config.toml
arch = "crnn"
model = "sound classifier"
dataset = "short pieces for a synthesised band: melody, chords, bass and drums"
train_examples = 26041
gain_aug_db = 10
n_mels = 40
hop_length = 160
input = "log_mel"
spec_augment = false
win_length = 512
targets = ["key", "tempo", "melody instrument", "drum pattern"]
num_classes = [24, 10, 20, 12]
norm = "batchnorm"
hidden_act = "relu"
depths = [1, 2, 1]
kernel_size = 3
stem = "single"
widths = [192, 240, 288]
rnn_width = 128
rnn = "gru"
bidirectional = true
rnn_residual = false
rnn_layers = 5
loss = "cross_entropy"
optimizer = "adam_atan2"
learning_rate = 0.0019
beta1 = 0.9
beta2 = 0.95
l1_shrink = 0.01
ema_decay = 0.995
max_steps = 4100
batch_size = 512
epochs = 80.6
lr_schedule = "constant"
warmup_steps = 410
weight_decay = 0.1
Rows from block 6, named by matrix and row number. Each number is 128 + 24 x the weight over its row's rms, rounded and kept within 0 to 255. All counts start at 0. After the name is the row's rms in percent of the matrix's.
# weight_ih_l0: GRU input weights (gates r, z, n stacked) (model.rnn.2.rnn.weight_ih_l0, 384x256), inputs 128-255
weight_ih_l0.229 098 [172 128 137 112 117 109 136 110 127  78 148  97 133 126 140 128 126 107 134 116 156 147 102 137 146 120 161 137 138 146  93 115 127 154 118 191 145 144  89 112 116 163 137 116 172 148 155 157 104 172 135 100 115 116 125 109 121 130 113  63 113 112 125 135 117 131 136 114 112 133 131 120 105 129 127 104 140 155 140  94 160 132 139 124 123 133  87 158 138 109 121 155 176 180  80  79 116 136 107 117 130  97 132 106 115 141 131 105 133 133 142 151 119 174 140 131 133 145 160 120 116 140 109 123 132 136 118 123]
weight_ih_l0.230 102 [122 128 125 190 124 116 102 138 111 153 140 172 110 121 118 134 110 101 138 120 134 143 185 159 139 131 134 146 121 110 118 148 126 139 136 140 137 156  92 146 166 110 128 156 113 141 127  89 131 111 136 115 156  60 132 139 116 139 184 163 142 121  91 161 124 112 124 146 125 134 147 146  85  94 108 175 114 131  37 194 150 122 124 114 120 120 124  46 133 173  97 129 122  99 148 164 133 125 141 170 101 114 137 113 129 130 123  83 169  93 126 154 165 130 130 145 122 134 117  93 142 102 180 103  91 139 180 118]
weight_ih_l0.231 104 [157 141 168 111 126 110 111 137 180 134  82  95 180 127 156  97 120 131 129 102 129 129  92 177 145 134 141 132 115 107 128 134 130 127  97 144 131 182 117 121 120  89 113 136 133  99 129 128  81 179 123 139  79 140 166 199 140 109 114 196 127 123  93 212 157 105 130 138 173 193 124 125 134 150 114  76  77 122 149 115 117 112 132 137 116 133 102 163 180 155 144 137 123 141 116 135 111 113 174  94 132 125 109 125 118 131 128 143 116 202 146 130 105 128 123 124 126 104  97 125 130 167 105 104 162 139 116 146]
weight_ih_l0.232 097 [108 106 129 114 117 126 133 134 119 140 162 149  95  82 126 146 132 128 115 156 157 129 109 154 139 144 110 109 140 110 130 140  87 144 132 169 136 137  91 142 127 130 116 104  65  82 130  88 127 123  96 105 120 142 133 185 168 151 137 125 125 116 123 140 115  92 145  89  83 127 135 107 109 155 123 108  82 134 146 103 105 119 190 141 125 123 146 140 121 135 127 103 104 117 118 105 127 130 136 126 107  72 147 136 145 126 101 146 133 132 123 200 118 130 146 111  98 148 125 138 136 120 173  92 132 169 120 142]
weight_ih_l0.233 106 [174 131 130 125 108  86 127  71  81 171 147 149 112 103 158 170 107 101 137 170 123 121 151 109 148 135  85 167 124  48 135 139 121 125 180  98 128 158 128 127 147 118 126 152 111  80 131 127 156 164 131 131  91 186 101 129 125 162 157 121 121 138  94 139  83 108 100 100 125 158 114  93 176 169 132 123 121 141 151 122 116 135 159  88 112 146 129 185 150 102 126 135 137 142 132 116 134 105 164 117 154 126 120 146 119 150 129 152 134 141 183 159 125 140 150 143 125 124  72 117 133 188 128 121 150 147 127 109]
weight_ih_l0.234 105 [154  93 132 136 123 118 103 131 143 163 127 125 128 125 123 135 145 119 101 115 167 136 102 132 158 128  93 138 137 151 128 142 129 152 130 176 125  97  91 128 124 123 144 132  88 143 123 104  91 131 110 101 137  96 143 178  94 129 124 120 119 161 138 123 143 143 140 113 163 119 111 125 126 134 118 125 127 124 112 141 148 105  91 128 109 118 114 134 108 120 107 115 133 126 137 121 131 140 170 142  90 140 140 127  94 101 115 137 108 137 114 138 129 110 119 122 127 106 117 134 136 110 150  86 127 130 134 129]
weight_ih_l0.235 102 [149 145 121  66 114 139 112 119 145 147  79  74 146 129 151 116 115  64 132 120 113 126 151 132 158 134 130 151 151 143 124 112 133 123 110 107 179 154 141 164 169 141 154 145  47 130 134 129  97 127 131  94 121 111 124 144 120 133 151 117  81 119 126 138 144 196 148 164 158 132 127 136 121 148 138 152 114 105 143 135 137 150 142  51 115 116 120 128 185 121 134 145 124 148 139 194 138  86 144 129 138 136  87 118 115 123 130 154 106 177 131 122 121 141  92  87 113 138 134 123 149 107  53 133  64 115 144 144]
weight_ih_l0.236 112 [169 128 145 157 128 139  70 159 149 116 143 135  80 133 147 128 121 138  81 105  97 194 136 114 111 127 127 111 158 136 128 156 117 126 108 113 131 118 127 119 131 110 121 115  93 126 122 151 130 124 129  78 128 116 169 149 120 114 171 123 102 156 127  98 151 162 179 136 148 130  80 153 114 213 131 133 107 103 125 166 100 132  88 108 129 134  96 116 107 159 106 154 113 123 173 129  97 124 153 122 121 125 135 132 161 136  58 171 131 163 110 105 134 108  76 111  99 140 122 125 157 148 146 148  92 102 126 124]
weight_ih_l0.237 101 [140 123 132 106 141 163 132 132 143 180 146 166 137 111 117  90 111 127 129 131 106  97 115 119 130  98 132 135 114  91 127 133 141 147 174 120  76 138 125 105 116 178  97  83  94  90  98 124 144 119 119 105 138 179 116 123 124 136 122 186 146 130 128 150 126 142 150 109 116 104 134 123 183 147 170 109 182 120  98  87 103 139 146 138 121 144 116 125 124 123 146 109 108 131 126 140  96  59 110 127 169 116  90 162 160 145 132 139 115  99 160 125 147 123 101  82 157 133 138 136 127 154 115 119 148 159 140 125]
weight_ih_l0.238 093 [182 109 140 122  89  83 130 120 137 110 128 118 103 157 195 100 151 159 180 136 111 122 122 128 140 123  94 137 115 115 111 136 147 144 126 116 127 215 128  92 120 115 102 147 149 116 144 139 113 173 111 127 131 113 132 161 147 118 162 114 136 120  94 137 134  83 119 151 129 138 130 119 128 125 139 135  83 136 132  88 124 109 158 107 105  89  98 158 148 180 125 124 100 119  99 137 137  92 149 145 136 162 150 140 132 114 140 167 117 143 132 150 118 141 132 131 100 124 130 127 148 146 131  80  97 140 131  99]
weight_ih_l0.239 108 [112 136 155 170 114  91 150 133 107 141 137  85 116 134 125 136 107 130 144 106  91 113 125 122 136 135 119 122 128 105 112 123 146 125 194 163  90 138  54  55 135  78  97 147  88 101 179 158 134 125 133 102 131 106 125 110 102 137 165 133  64 112 113 102 157  75 145 125 171 136  98 162 132  93 138 116 122  60 147 136 133 125 103 107 115 142 142 159 195 130 117 120 105 120 131 112 118 111 121 119 123 191 128 172 121 118 136 133 131 134 151 150 128 119 139 126 139 141  35 103 118 170 138 132 125 109 122 135]
weight_ih_l0.240 100 [109 116 142 120 135 122 151 128 171 124 171 111 111 132 137 135 132 120 133 120 129 160 139 115 148 117 133 135 112 125 136 136 138 141 139 168 131 125 145 122 135  91 128 168 149 146 145 130 128 160 125 100 113 145 126 131 126 128 121 116 104 131 158 112 142 108 119 118 139 114  99 134 124 138 150 121 131 126 147 157 146 106 105 124 128 125 124 111 156 161 105 140 158 139 143 125 119 124 144 111 127 156 133 140 107 131 128 130 135  98 122 148  95 131 112  94 135 134 171 107 101 130 139 148 126 121 137 189]
weight_ih_l0.241 108 [137 104 161 151  78 170 142 125 108 132 151 136  88 131 161 103 153 130 111 124 136 162 136 130  85 133 138  83 165 121 156 124 121 165 197 137 108 106 108 137 108  65 147 130 123 119 159 126 138 156 174 149 166 128 129 132 130  62 133 128 108 191  75 130 128 121 144 136 130 102 139 162 121 135 150 151  72 120 124 135 167 143 119 140  96 127 176 102 133 123 125 101 149 101 112  60 128 120 129 140 129 116 154 133 120 117 115 113 168 106 105  69 110 183 164 111 146 129 137 132  50 135 125 107 151 123 130 107]
weight_ih_l0.242 108 [118 138 170 152  70  65 164 120 119 115 136 125  96 131 130 135 132  91 112 105 112 129 110  97 117 129 119 117 127 124 115 114 113  93 197 169 105 137 172 117 145 119 116 151 142 130 146 126  87 127 138 126 114 125 112 108  77  86 144 129 122 119 125 106 131 142 157 109 148 164 147 128 149 141 101  98 120  95 135 115 151 150 148 129 124 140 142 145 132 127 130 123  78 182 128  55 124  86 126  94  64 134 126  83 142 115 126 156 141 145 144 158 152 101 174 128 130 126 135 118  98 109 169  34 123 116 149 151]
weight_ih_l0.243 103 [128 105 125 115 123 122 137 118 113 121 125 142 128  95 131  78 119 137 152  93 102 153 160  83 187 134 130 124 136 148 110 150 107 162 137 128 149 182 125 147 160  94 163 147 148 124 131 156 181 144 126 125 130 133 126 146 166 116 115 141 134 142 138 138 130 146  80 123 143 100  90  90 107 132 166 145 145 132 165 128 144 144 156 145 173 103 128 132 127 123  76 135 114 121  80 144 101 120 124 137 132  72 141 147 132 125 131 125 190 142 109 171 130 147 203 110 118 143 130 127 150 164 134 132 141 130 160 113]
weight_ih_l0.244 105 [129 128  79 165 113  94 126 129 109 116 168 140 125 130 125 121 136 127  95 132 106 121 143 159 150 148  96  99 135 124 129  95 116 114 150 127 121 143  70 130  92 122  84 122  50 140 121 127 140  80 104 194 138 120 126 129 129 132 148 163 143 122 131 129 124 123 164 146 118 161 136 114 134 128  78 121 146 167 141 109  99 120 136 130 127  86 139 154 110 157 105 112 136 111 129 134  57 123 137 114  90 114 152 132 122 111 139 153 132 133 146 163 154 127 177 147 156 110 112 143 124 107 140 113 138 132 101 110]
weight_ih_l0.245 106 [133 140 153 131 128 118 116  89 119 117 135 102 111 135 136 141 151  99 141 125 128 138 133  81 117 146 135  96 132 115 114 147 120 148 162 151 144  96 109 103 193  95 137 136 133 117 125 130 148 114 125  64  75 136 124 141 154 153 124 105  76 155 120 126 161 115 132  96 127 143 137  96 108 147 103 136 138  95 100 142 130 147  89 109 102 134 141 147 164 137 159 156 112 159 127  80 125 104 130 106 141 118 100 153  85 140 123 139 125 115 129 127 117 141 107 158 142 144 123 132 163 157 127 124  81 112 131 159]
weight_ih_l0.246 108 [ 91 153 121 188  94 133 143 143 136 117  93 112 110 143 147 102 133 130 148 107 150 121 147 115 151 114 150 118 113 116  83 193 152 163 115 105 170 197 107 121  80  99 103 141 172 152 124 124  84 123 111 151 129 115 116 151 130  99 139 163 131  86  78 146 103 140  75 151 128 168 126 130  95 125 168 110  96 132 145 142 118  63 138 177 130 153 125 142 118  86 123 123 175 159 100 138 146 117 153 117 140  98 129 129 140 175 139 110 226 135 124 121 143 141 137 158  71 127 114  69 115 151 168 127 129 150 113 119]
weight_ih_l0.247 111 [132 128 210 116 127 139 105 123 146 128 127 106 127 155 137 125 125 172 119 123 129 107 103 164 129 122 132 154 138 130 172 159 125  94 150 163 121 148 122 131 118 153 135 127 159 142 121 144 112 123 155 135 128 125 136 139 136 131 124 126 122 115 119 133 122 121 120 112 112 202 143 122  93 120 124 121 118 128 119  88 148 102 107 114 127 129 158 128 176 134  67 140 118  80 128 119 175 120 125 108 195 159 140 121 107 116 169 132 148 105 164 132 143 132 139 132 193 129  93   0 107 162 107 129 134 119 153 129]
weight_ih_l0.248 102 [119 137 142 122  91 114 150 165 149 102 149 132 106 133 158 152 104 106 117  98 107 183  86 127 122 132 189 132 148 147 143  93  91 103 149 156  92 126 122 128 195 110 130 158  87 142 128 141 114 132 126 148 137  92 120 142  86  99 115  82 102 141 154 155 139 174 127 127 103 124 137 127  93 130 116 139 115 102 135 131 129 172  61 131 122 135 120  96 148 136  86 126 128 131 103 104 141 127 140 129 108 134 105 107 153 114 104 136 137 104 142  99 129 173 196  87 114 137 136  90 120  99 129 134 129 128 109 105]
weight_ih_l0.249 115 [115 100 165 108  71 142  80  99 153 126 143 178 110 118 156 116 122 129 161 127 131 113 119  66 119 146 109 126 129  97 131 114 103 130 161 117 134 132 140 164 126 116 139 154 106 133 168 117 115 126 131 123 130  93 132 130  94 119 125 132 110 131 123 123 129 151 117 104 138 143  99 132 102 159 123 115 104 141 142 166 154 129 120 125 117 119 146 120 122 154 143 111 154 110  91 169 129 134 155 121 127  78 124 128 129 155  76 178 129 141 143 134  67 130 130  88  91 139 122 126 129 124 145  99 106 139 120 112]
weight_ih_l0.250 092 [145 109 155 136 115 106  90 122 130 140 132 122  87 135 149 126 103 117 119 137  96 124  86 154  97 134 158 161 127 104 133 128 107  75 115 137 158 128 105 135 160 127  86 158  96 116 113 129 137 139  99 127 112 121 146 130 133 137 106 159  93 106 114 143 132 116 159 122 146 169 137 200 100 125 102 121  85 128 111 121  93 130  93 167 121 126 115 112 157 178 147 116 111 114 117 108 143 144 184 135 135 131 127 141 134 144 100 179  89 168 142 146  94 130  91 136 125 119 120 111 126 153 107 113 147 130 115 120]
weight_ih_l0.251 104 [116 122 164 132 175 128 122 117 105 133 126 109 133 134  90 139  82 165 137 118 146 162 108 129 104 192 130 125 123 133 153 132 126 129 114 134  83 172  75 124 170 165 129 123 132 122 134 154 133 132 154 154 161  79 118 156 107 135 132  90 129 118 136 137 123  86 118 124  74 189 150 144 129 136  93 140 118 118 119 144 137 129 108 126  76 127 100  95 143 107  93 132  91 110 147  88 144 110  86  98 188 133 139 114 116 101 150 114 136 178 126 126 156 138 108 152 155 142 131 108 128  68 150 125 125 127 130 182]
weight_ih_l0.252 101 [130 133  89 109 109 124 114 121  79 102 141  98 145 133 132 126 111 122  86 101  85  86 156 142 119  57 142 124 119 114 118 127 155 123  87 112 122 177 137 101 140 140  91 128 143 117 130 128 123 144 149 134 167 123 147  10 103 122 109 132  98 135  96 122 129 157 159 180 114 133 123 209 160 167 127 143 138  81 139 116 159 179 113 135 104 114 106 112 154 121 137 128 128 140 127 124 103 119 114 128 118 163 114  71 172  94 112 121 157 133 123 129 153 131 120 117  82 100 125 143  97 140 104 151 118 130  89 182]
weight_ih_l0.253 096 [159 134 141 150  71  88 128 106 160 128  98 136  98 162 139 144  92 140 132 119  72 123 150 133 161 159 102 153  97 133  79 122 114 135 140 190 139 135 159  92 139  86 109 149 129  98 120 132 148 122 113  98 114  95 133 136 123 120 141 128  68  88  61 151 147 115 157 128 120 129 133 126  98 139 124 160  62  91 125 134 107 171 126 103 149 158 136 143 148 139 127 120  89 160 145 121 190  91 137  86 126 138 139 144 150 131 129 138  77 147 109 119 141 134 147 123 128 137 126 129 133 146 128  95 133 122 158 133]